{"arch": "convnext", "activation": "swiglu", "dropout": 0.05, "layers": 14, "kernel_size": 5, "lr_schedule": "cosine"}
Rows from block 6, named by matrix and row number. Rows with one number belong to one neuron. Each number is 128 + 24 x the weight over its row's rms, rounded and kept within 0 to 255. All counts start at 0. Numbers have three digits each. After the name is the row's rms in percent of the matrix's.
# gate: MLP gate (model.blocks.6.mlp.gate.weight, 848x320), inputs 160-319
# fc1: MLP up (model.blocks.6.mlp.fc1.weight, 848x320), inputs 160-319
# fc2: MLP down (model.blocks.6.mlp.fc2.weight, 320x848, transposed), outputs 160-319
gate.223 110:089089166118111116151097103136139128118115141068121116154117129145166147121137131108100137149148080110162116096153117120101082132109134130130158112133130140167137185152120103132116122128117065116112086102122175097043126165104179148126175114135111170167111108082125153117097101121146145122152135106095156161121140129086116111158165105138126121149158140109146152144138160116195140120136123066110135102172143159117121128134107128114125137113080115149125137104086164139133147144160165
gate.224 102:135075120138120107101083092151139114125125124105089134139125137140107157139182131111103136152133088157146142165091111113118126144152111109122088129124116140090122130078121134104091132132132090125146144155130131116157100127099100173096169115126140128138125207123152087168084132142178164115111131103159124112141123119134180117168116146101172130113154106146117144102124137151130144168095089136122131113100126103139141118130115147141144082092119115093094119147146148090104136167126170
gate.225 096:116102113150132159140126146110134139099130144127144119093109156146170117110127139133149111093151101166143131092104154129111121170161138153125133131118168134203086143113124114102132112124129150137179183136159136100086156140106123104102168150138171139117139145097125125170154109111125097089143146122164074113153113095114096113121111145129112129124111158138130116132118125145120119142118166146093088130127111103112098114118124172073104114160099128161099134128159185129111155121098094
gate.226 099:097126109095101136142113146106158110160160119121080170087170116096106121111129165095121102151149115135168101158133117128090116131142105143136092116180115102162142142110128124159120124133124075150097158077143143097098105126159109113145141176134144142154105155134170111126116121120148138085149175099139130104070127122096157125115113124125097188160123130156118141095163135115084110159111127122113090154137127112089133132129101159102105161137130139150141110107088116101139127124102134
gate.227 097:105110157147131131093090110115140108145136179161128126105122176124092123108124098111149106113165133120100105138154096152085104161154140136185149120095140144084118087122148129146162119104124123121136110164158130111127165123137095113106158147105108091087127126106102137150109138145108124160096146126109128134132158120118132110120166139140103134144133135107120157139150134146094143100102117105102134122114161132121115143091117134126094090090152084081126111118108150137118128111137137
gate.228 087:107102096108125165095110116133149105139124129143118138156120111173166139125123139111130102120120177166084105141154135106128146084151131158085139157160124116144148177099113137104135153148093133176137114102136135116128141142150129127151123145142155156117139133132132103160123129158107117099124134111172128143115135137130153102129123125108100135114162138104105142134139111102117160111141103095120150138106109122135139147149133088174110124153102162112107116059147126151125124128108123
gate.229 088:134132153140104101106109113144137150143109096107143109112112114125121147145148127129144128138096137147119155119127107095133108124153118097091107157133144134146104155143140119177142117127165120093129097164104086133163076151125149170109148148115145135137179155144130113161131114139141123099161122145126150141130172129089145165103099180115130148115157113076105146093138158122113124065143140148131137136103104100133099110096139159135127129108135170123144129096078101116138110146156148
gate.230 109:168119164138102104084120128159080155111136099109113120135131068155078144139112157099129106125109110126147115074145141077110112139130134091173148134146134111149169121135107125106155111077115094106094143109151154086141150146132100088145121108128160144148124085102138148130131139143149154128159143163122135130116144181099084090106143141153158148098160135108078165118134130117117127119135137140139152140138157147120114142172186125109090144116155134119160151108059127139130093131137136
gate.231 100:128116124149119124104100123077118142100105178157117109125110107122113119131162105125107146130133109138137111085128110152113137084180150110135161099164117121190165105153107095139158114123146080123136121124118123136094155140137191108145119178100152110160116153087175112149128074120156136107140110127101134125196134137109123145103124138123164121141117117134121133122125105152160102144122121172140119101121143137155167120130137139131141156133123174124161133138096114119089130094090125
gate.232 094:141127130129105137149131099081102128121133159125144145139146109119147146165145133154108137172129137143099131131118093121132134148150129146132118120100105118138114165111114111149123152167112138136138097094161150155135146111134115129100161085078127186165111137123139108171122110141142157124131125097099131098121100166124136159100137173171147122141135145181099122123089120102148109110058099160150115132120148155115117124132124130119113110093139131110107136160136155110125099111104168
gate.233 097:148122139111094081120131093142083099134163123122117137130121126141141133157146119117124144118072154116123092122130134114099132115159148119113132101166107066068130133126165135151146127139152152107156117121147104153124130113129136162148158125118130151098136125145102082154142130131119098094090173118137103130136157149145130155101118128192115150116089125134143177166134143117122127146136129138160118112096112133134149100100147079143121128093130130126105122101080115135106138115136145
gate.234 105:161107104132158133112146132143137145116079113154106123124134151113114107153109177105120145095133100129135126073097115066156107114150091117108121164107120095146144144134095122158143163127155135142099098118184141151170128102094112092123170133164152159128136169116152136130124142098143120096144112164125180151144149117119158152126105165118151099176142118120156190144132139090114157123155081121124117118116124078128087125119109143132110118157132157122146158118128105149135111137181085
gate.235 099:136117095147138157125180121123145153118132113079117114141144112104138136135106144080120166139122140063130123130134116118088133118107126133140096153157131100134133115143156093167154136139114113147082121125108121118114154122152078141163137154125095104139169118133125124122149106125144158163132156130100159112161106081137153171138091155104114113095144108118117119146162111095157155123150137141102080129137100100118120066144114137114135128104119175135117091110130149114162083102087099
fc1.223 111:131195139143146151130116136135129104105137127143159126108119101158123119112121126154160073107153146147161155095095108115126115083137149130128140111127147133126146127103131126168128115063134124113138177131106124126134178122137142071111114141134136115129125120103086115128120157113140107129152131120111139097118119111153069143094113120153129099154148158099118137155173112159119133115088088147150096176137090098140122111148116185073111097141144123167123158112126106081115082146128110
fc1.224 097:149149086099103102122134103112145106148117138132144109126134177179135170129123118154119159103101165132128111100145129124118122137136118122145125146150125193136176108137136124157156130173129122125123044111122099144097108107157095124128147115119152125135183132134154115168158091135167116108091140105082147148116139161102117179114182113169140165161157136138118125147149141126133149129150120125109175139155177156096140146089114114110115112113114150137116085157143110087150096120139121
fc1.225 095:118128152103156121119147107101119193104147156098124083106105087104114107161118116120152111131172138095141136151124132123128142107115167148098126123099128097099174136073116106159138090134144111145138103168151117123150141106201165129137122168088142155124099144139132133156128101116162161138067096129140144092092151155107108132161141094130121130156121103140106162175170136134142108137107126139113106137148138081140159166136102121125149114116165121113094141158129132116148145142116178
fc1.226 101:139141123098140099113146156101103133136096124134126172085108138133164177122106098133136120151118160103117158083113124085159127098106142164102149143074123147112117160131101135097138115092149115102125135135134141113152127131163157102141160085144122117151101094110152139107141115136158164150144129086187140094145124125107108163131129118083134146092114169150087131104119152125121158144157111149128128108146116172157128142127126123091128125137099140135124105128131102148115092086125104
fc1.227 100:092128135146121140120111165124126123119187115190101190108090161136082119119132129083125135089145108167111123145154173146161103118139126150163132124142125135129088088111129129166145084127146088112114123123176121168148129125126137135093149144109099107138147126135121118120105141124093167145119149131115130090078112121160131157127103144073111147135127116096136126115093141134148090115123135156095134073162157121106096140156104157117159166142150115146124153150093163084122154144100130
fc1.228 087:136092116102156140116095139124105138124121156157136150152150111133162118167153139142121100152124111080157140115130129132135127129115129151161105137154142157113110122120119073131130123173118119150172162134092123168139145145092107158135118128142144207132099105105104126129118133143117109142110178164129115132142122101149131200124155088138113162124121148133110102090134122099143127138130096178106122104154144137117119141175104093123112137088159169135128129125081116097088100145108127
fc1.229 084:116151119116086125123186122110105125088172108156146101163130139113120106147132136152076105115137146129124142143135084148146116151137090125079137125112159162114133137143109171103167143150169160163146138095161097141116069102094167193126158101129115114135161104133140127131154152154124112098133085107135132117113119106117127145142098177112153081120124127113164115131086110132137119143136096066151113122116109140096107128152105140157131142133128139145097122169147134156099090131127147
fc1.230 109:139120140142096131128182119132153143094124113170090107122093142153119127137155125126115134131112141121122124125136152104134159142148128101148106150155159118152133124104159135098122127162112096168119090108146108136125111141169151133169148111080155143145154090126167123152130153111174104125116133166137125146123122138128115144109110136138169158106122125112105168119147136118151126157151142141118133149119202125145132170156128123181146179111128153070092154128122170129099123143098107
fc1.231 093:112130068120145137114123153108158138155135132125104174183127150133200169202072105117150102148151125127123107130121188145124137067136118095094126092107157132130129099124142160132118169107117163083119163127138146123104159127082095139071116137107126117127105118126119105151144124156123114150101139131131091090126156114117109131147129140138113157154122174122144119137130115141114096160103115122140108126153136122128132151130163197118157130121127114118123129156094134161159140127142123
fc1.232 094:102092097175126178113140139094138134128155117113077134141109082130145171109093115102101155088128124095135090114122147134140108139105105128149146126133177174152145128169102143101134091127139132089128120189133135116111136156100130120086132129150158086123144110127115055154152140115171120146118148156111104066166138122192121126125152140142122119148159127105145157136150100143145119141120116081148100100125149123133109126105116144102119143127096119118168130105110108152123166151158125
fc1.233 099:156107124128146144149132117129121055098147152137173132152119108120141079120146145102133161153158124093136125136126101143076116143146155077141148161102134142134101136119137144110133080129136165115162077097147169164106115080144126121146109081121136148156119130127152139144158134119087043127103151074117089139129095111109125094109147134124107150157145091119129143154101099121146121132133115140139115140145085106117156111084106115128125113146127175159116140126092101137148117094125144
fc1.234 107:146119118119141144167140127151131138121166140120113124125126117138131094132162128104118137141131143167084147130146093137089181155098103126139147121127104130169116114127154123110060118135100135100116182085124072149165110135115116168137103159112132093135077168125131142138144110147112117120119113115117071130129131144099109095106108109176111130126118100147110064154112141121107123144121159115107105096087116083135142162152126150115130134126140116093115104124120101134118132137145169
fc1.235 097:173147131148102137117125117140156103159132156113118124120137178179100107142153103134162111132117149117153123115094139154103100086206165180079147111131108130137096176128121129104125127108135094105129124135109168168144134145098150134150113096112118142095106114116135118112148133086135127150107154158130121107119135093128133100161147150105125167104123131101163096124122098155116117131109147131135137101167134109144152086087117102119116121173093086159150170176122114127129103117101097
fc2.223 114:102086182099132163161156122147167128097116136069159127125128120188151096148119111117126074117174136140157108141120111156141128107140138139154146142159133145147143099163115134109143142123155170102144186071152116148097133084072123132140119125181119108110136118057130128125123138124148088111148136116175124129143125156080128105124156100139157123098102107113116105155128123124123112124070166114093134106111114148142182147145141156143100141138131140143118112123077083107134155126110136
fc2.224 098:141123128113124101150113150111131103135123102138122090120167101122110104113098139118150125101137107099106129063133104140131140097146093151150115122167149146134062110103147116158127143148123133126152088105177117118084160141146136126130150095151142102128114102173144140124170142124160203132164117138148123151129118087160164178145124087150096134121137204195135120136081110107127157137099133144133146109099128084128114115116136161135152142162065127103170115099125103159133113150123079
fc2.225 091:113159105129127089154110141130113121112154122152119104134158115139126164118098148151149195093131100144138116089118125094098082139142157120102114115120152136086151136152126121154106127138140148178149110159098141108172136173114094123134168166136115130135124141114158098099135122066159144115155139114093120133085134171133122109147105116116088098086142120107156122142147089155126123095138145141124108098119124114143124154132115128100149123149143124128127117152106071124162154120120132
fc2.226 103:081144115091130145132112133220120130194163134128125137119129108075139116114132113154184176099174126189090159102112127116093145103130177146088146137122144139124144090150141128115089092133113110099134138141095188138116166131166098105102091113142164163133112152132112161177136115131145123130144141117113132155119099115145130173137127120094128130178094142185114156121127130144142113107098130138088105144088099132138105121102119141119136095095129126136109115126125111157138129143123125
fc2.227 096:128119138121088154166131124173075105149132112112080180142102158060143115155137146145122138153140132100150127143100154132154161148122092119134129125129130118147164153109117098132100161175175084097076128143183119153083119160118210162148103137127145157154128157101101136143154141107096114162110104180100133134138108109162113145112157143161097141129151148132122120110103156124112115138112090140112160108143144112138113102091102142106174154098107127140113157138101154174117107158117111
fc2.228 082:115121121110116116137105159145141124119116137134131116116118124160137113102150147120140091149114121155083146151082133142097121134141123179127122188129130119072082111079125126112149152102085141084131125123112108155158125133109101123091120105099102119132143146089125087112115151156146129137131126132133145100128152113136132116183139132168148082107096148176117136113103099140137121167134151131072140156140147093130069125129108111126151174121147143105125117115150133148106143141147113
fc2.229 081:135132126121148082196142132070105152095147139114113127137108151122076113120102086166167175148132144126167113161118161139136107107139107139143176119174171134098126174146116142141143076113162093097138144158151084154159109131148142099146121105127124127109119126121151123109139106121104137198139097113114146127123128145133123142123093152141129106127160141098114144100118069099168125148127148108155102150157096078122138134118131143143118125099155061166143158146142094135148161130141111
fc2.230 113:128096119100122097118140132120091145158130129129134159120120130126111119113133118091134154150091140124169139159139119126155160126137119106105138165142109098133129156111074150096139125133130097107060162160093114137142125152099147118133133181102090171141118151162116167131121149135115142151098070155094132129140157136146092127115102171135145127172157126143150115112130135155146124148157131129117145182123144106137171134118125095165153098098155127182113168148110185128102122113137142
fc2.231 096:159128124146133143148110152092160118141088127155113129141145113130124135154126119187128090118128141158087118142155119137149091142200138123150131124181113145130137115142122108128158170124156152118094129122176096135095131116132145146146121151138134137132148099136122120129140148096141187136152150151173163126103149132149158165137122105139105128164114126185095148149133168093107120120113075169120177127169123135119091147108131133159130141149133125081163153085116116153084104171110148
fc2.232 096:134101138163113120156106117093148101116094137127081090113122111193146121140150123167155116103160136137135118097125132148120108125146129158147137124163160114124143126129129088093107120098135174138164096109175054108139109119127135151135148151175109127129170097167156113144165134120142138103170156067148158137113129115143124112159128108161144109138117127151137120168128100125130149136109166145139110116128131146120133121135121161146138139176132138081166144139119163160151067124095074
fc2.233 088:122113133159124135112100119148139164172098119173131162118148130113129149094146119094170123157131105134147116147135088117138109155150123101144123133108104095163160155094150131119125144145146136155150064172124129096123125113131176122139090147116129130115097098139130136132092167082168136165123114105115144144126145127140132091125102142094107118194154119128146130117155138112131145111097122147128113114178167142129126103089108133114108172098150126088169141145105152159115118170094148
fc2.234 111:141162134137140139105166147162119104118151123128106146109101141104092114116098150133126126146130134170187091116162117128137137139108153135147100108130136131081100091152096141168111097140130147142145105079141127128083125101144123138163109105166086154130149132147146101113131087152125117117142175060115154138149113153118127128118177086106116106114080125172109121132112127123133127124149148099130096129134135126094144144107115164143090132137107143114156096182140115100180114139149116
fc2.235 101:147137126139108126122137149138171144133084099139150177127116134072112132125157133113113159134141111169112100166127140127124113068103128166136133146129091129159127140115166139161164098085143141142077161176100165111150090110152153123139127145084151159139138159118085099128128153142126143134130096162111154140118120109093108143083157112090120103131157091078126117114153120118074104173093145130100113152167121112137133109101128096127081146122095108152108146126100084111144168122112172